config.yaml
conditioning: "text"
text_encoder_layers: 6
text_encoder_norm: "layernorm"
text_encoder_qk_norm: false
text_encoder_parallel_block: false
Rows from block 2 of the denoiser, named by matrix and row number. Rows with one number belong to one attention dimension. Each number is 128 + 24 x the weight over its row's rms, rounded and kept within 0 to 255. All counts start at 0.
# q: cross-attention query (model.enc.1.1.cross_attn.q.weight, 128x128), inputs 104-127
# k: cross-attention key (model.enc.1.1.cross_attn.k.weight, 128x320), inputs 92-114
q.12 [165 116 119 121  97 157 139 141 125 129 155 119 157 113 132 150 121  94 125 141 120 156 120 140]
k.12 [132 156  87 134 174 124 114  86 132 131 135 122 151 131 117 111 128  87 147 139 144 153 112]
q.13 [120 120 113 164 107 135 135 141  95 154 114 127 105 143 117 136 132 129 178 148 154 131 109 155]
k.13 [117 118 117 105 100 152 171 120 170 118 141 100  94  68 102 189 147 112  97 125 189 110 114]
q.14 [160 108 157 133 113  65 131 116 132 214 117 178 140 152 139 105 146 132 167 129 135  81 149 163]
k.14 [132 136 125 167 172 103 130 133 157 149 130 100 139 104 123 104 130 124 145  95 169 121  86]
q.15 [104  98 125 104 113 133 135  96  98 121  94 143 146 129 122 131 118 147 163 121 128 112 137 128]
k.15 [124 163  91 139 128 159 118 114 110 119 125 104  93 109 115 148 183  94 132 106 116 114 162]
q.16 [115 136 165 108 141 104 121 130 119 103 117 103 135 141 117 145 151 137 140 148 137 141 113 178]
k.16 [ 88 114 126 140 155 156 132 105 125 141 111 171  71 127 114 133 135 111 110 138 107 105 106]
q.17 [114 161 114 132 124 125  91 127 146 145 162 155 121 179 168 111 122 162 149 133 122 134 139 123]
k.17 [132 159 145 144 152 119 133 171 115 107 108 159  74 163 112 103 156 108 110 130  98 144 136]
q.18 [135 119 117 174 122 150 104  91 127 118 150 101 109 173 105 133 128 114 117 119 184 101 117 125]
k.18 [136  95 101 160 108 128 137 155 121  84 149 131 160 121  95 150 126  98 133 118 107  84 114]
q.19 [124 150 165 109  95 113 133 120  99 141 109  80 136  98 125 121  90 135  66 107 120 106 105 146]
k.19 [139 115 111 100 118 117 146 120  95 141 133 109 156 121 131 122 158 142 134 128 122  96 125]
q.20 [139  99  87 110 135 178 155 173 129 126 139  91 118 139  97 114 148 121 143  92 136 121 103 133]
k.20 [122 138 114 110 162 157 117 140 101 121 130 110 159 199 181 126 122 131  85 116 114  86 120]
q.21 [141 136 130 124  88 121 162 156 114 161  90 104 124 114 110 124 141 124 160 103  86 136 118 113]
k.21 [142 186 151 112 152 165 149 129 148 123 180 128 146 123  93 130 104 128 137 166 108 114 163]
q.22 [128 113 121 162 156 190 145 146  85  73 149 112 124 148 144 153 160 108 144 164  93 139 122 139]
k.22 [107 187 129 174 158 133  95 143 124 102 106 127 139 147 126 110 139 120 154 136 131  97 123]
q.23 [ 84 114 116 144 145 119 126 132 142 115 139 143 115 153 123 155 122  62 131 119 165 140 114  99]
k.23 [129 108 154 127 122 115 156 157 148 127 168  95  76 162 112 132 101  99 126 130 133 143 138]
q.24 [116 135 111 118 146 136  68 101 187 145 137 114 139 126 136 104 156 107  93 108 139 128 133 126]
k.24 [103  67 106 113 128  69 152 139 113 145 163 154 125  92 113 124 125 150 153 106 145 136  89]
q.25 [127 136 119 132 169 103 111  88 167 134  92 132 120 122 112 140 101 113 143 134 130  95 130  94]
k.25 [143 133 146 111 113  82 119 143 107 123 114 132 124 116 128 131 111 122 143 103 137 167 119]
q.26 [126 118 112 111 104 125 159 109 116 163 135  77 119 101 129 138 140 132 106 120 123 113 114 140]
k.26 [147 143 111  90 120 104 145 135 140  85 159 129 186 174 183 142 122 110 138 151 118 127  86]
q.27 [146 122 102 105 116 124 158 132 141 164 130 125 141 165 115 157 137 170 113 159 114 143 175 126]
k.27 [147 160 130 141 141 120 156 117 135 125 130 144  99 142 172 134 163 194 159 132 166 141 122]
q.28 [ 97 148 106 139  99 145 117 117 142 124 132 136 122 156 115 156 142 105 133 118 125  98 165 139]
k.28 [155 115 126  92  90  88 174 171 156 134 134 132 136  66 124 181 129 132 121 164 102 133 135]
q.29 [159 109  99 115 118 138 104 139 141 125 106 125 120 139 116 113 125  91 133 128 173 165 179 101]
k.29 [131 155 157 139 104 159 116 144 143 177 152 126 143 124 105 117 128  96 119 150 106 172 120]
q.30 [130  83 134 155 151 155 118 158 155 158 131 168 128 144 122 121 126 151 125 161 117 133 137 148]
k.30 [131 140 186 117 137 153 142 132 119 150 119 148 111 136 143 155 136 144 111 139  82 153 115]
q.31 [ 96 130 127 163 164 135 136 137 117  58  94 127 151 161  88 116 142 121 177 128 117 145 150 129]
k.31 [121  97  92 119 133 163 129 150 157 133 140 127 154 141 120 147 147  88 106 115 102 105 125]
q.32 [132 152 140 133 145 137 143 111 105 137 197  80 108 114 111 178 126 115 144 137 126 149 114 133]
k.32 [133 111 124  78 131 155 109  63 127 125  94 115 124 149  91 158 144 131 142 124 140 120 151]
q.33 [147 108 114 134 157 131 169 182 128 117 151 122 122  90 146 138 125 133 143 161 121 154 155  83]
k.33 [159 138 136 170 102  78 104  81 106  75 178 153 114 141 107 107 107 155 134 106 162 153 155]
q.34 [ 83 120  97 157 100 131 119 142 149 148  99 160 123 107  97 119 136 148 142 125 129 128 154 140]
k.34 [167 116 126 148 114 149 127 105 117 120 148  90 131 136 133 139 118 112 118 138 161 113 112]
q.35 [113 101 140 134 106 126 138 138 130 135 108 145 139 179 122 117 197 117 119  91 120 123 136 151]
k.35 [175 108 156 106 159 142 110  96  95 121 134 161 156 125 198 129 118 131 163 111 148 100 128]
q.36 [120 127 117 134 121 131 141  91 128 131 119 128 162 102  81 124 130 115  77 135 128 141 103  97]
k.36 [160 103 149 107 108 103 126 132 106 116 101 153 113 138 170 131 170 126 146 149 106 139 135]
q.37 [ 89 138 111 131  92 155 148 151 174 183 177 131 135 130  84 106 117 149  83 142 113 163 134 111]
k.37 [117 117 147 127 113  97 102 146 151 148  90 155  85 138 110 117 141 102 205 133 173 147 100]
q.38 [132 117  99 115 131 104  94  87  88 130 168 113 153 154 116 134 149 133 156 106 115 131 148 130]
k.38 [159 126 113 111 125 144  96  91 142 140 107 120 126 102  82  88 130 144 114 128 146  87 148]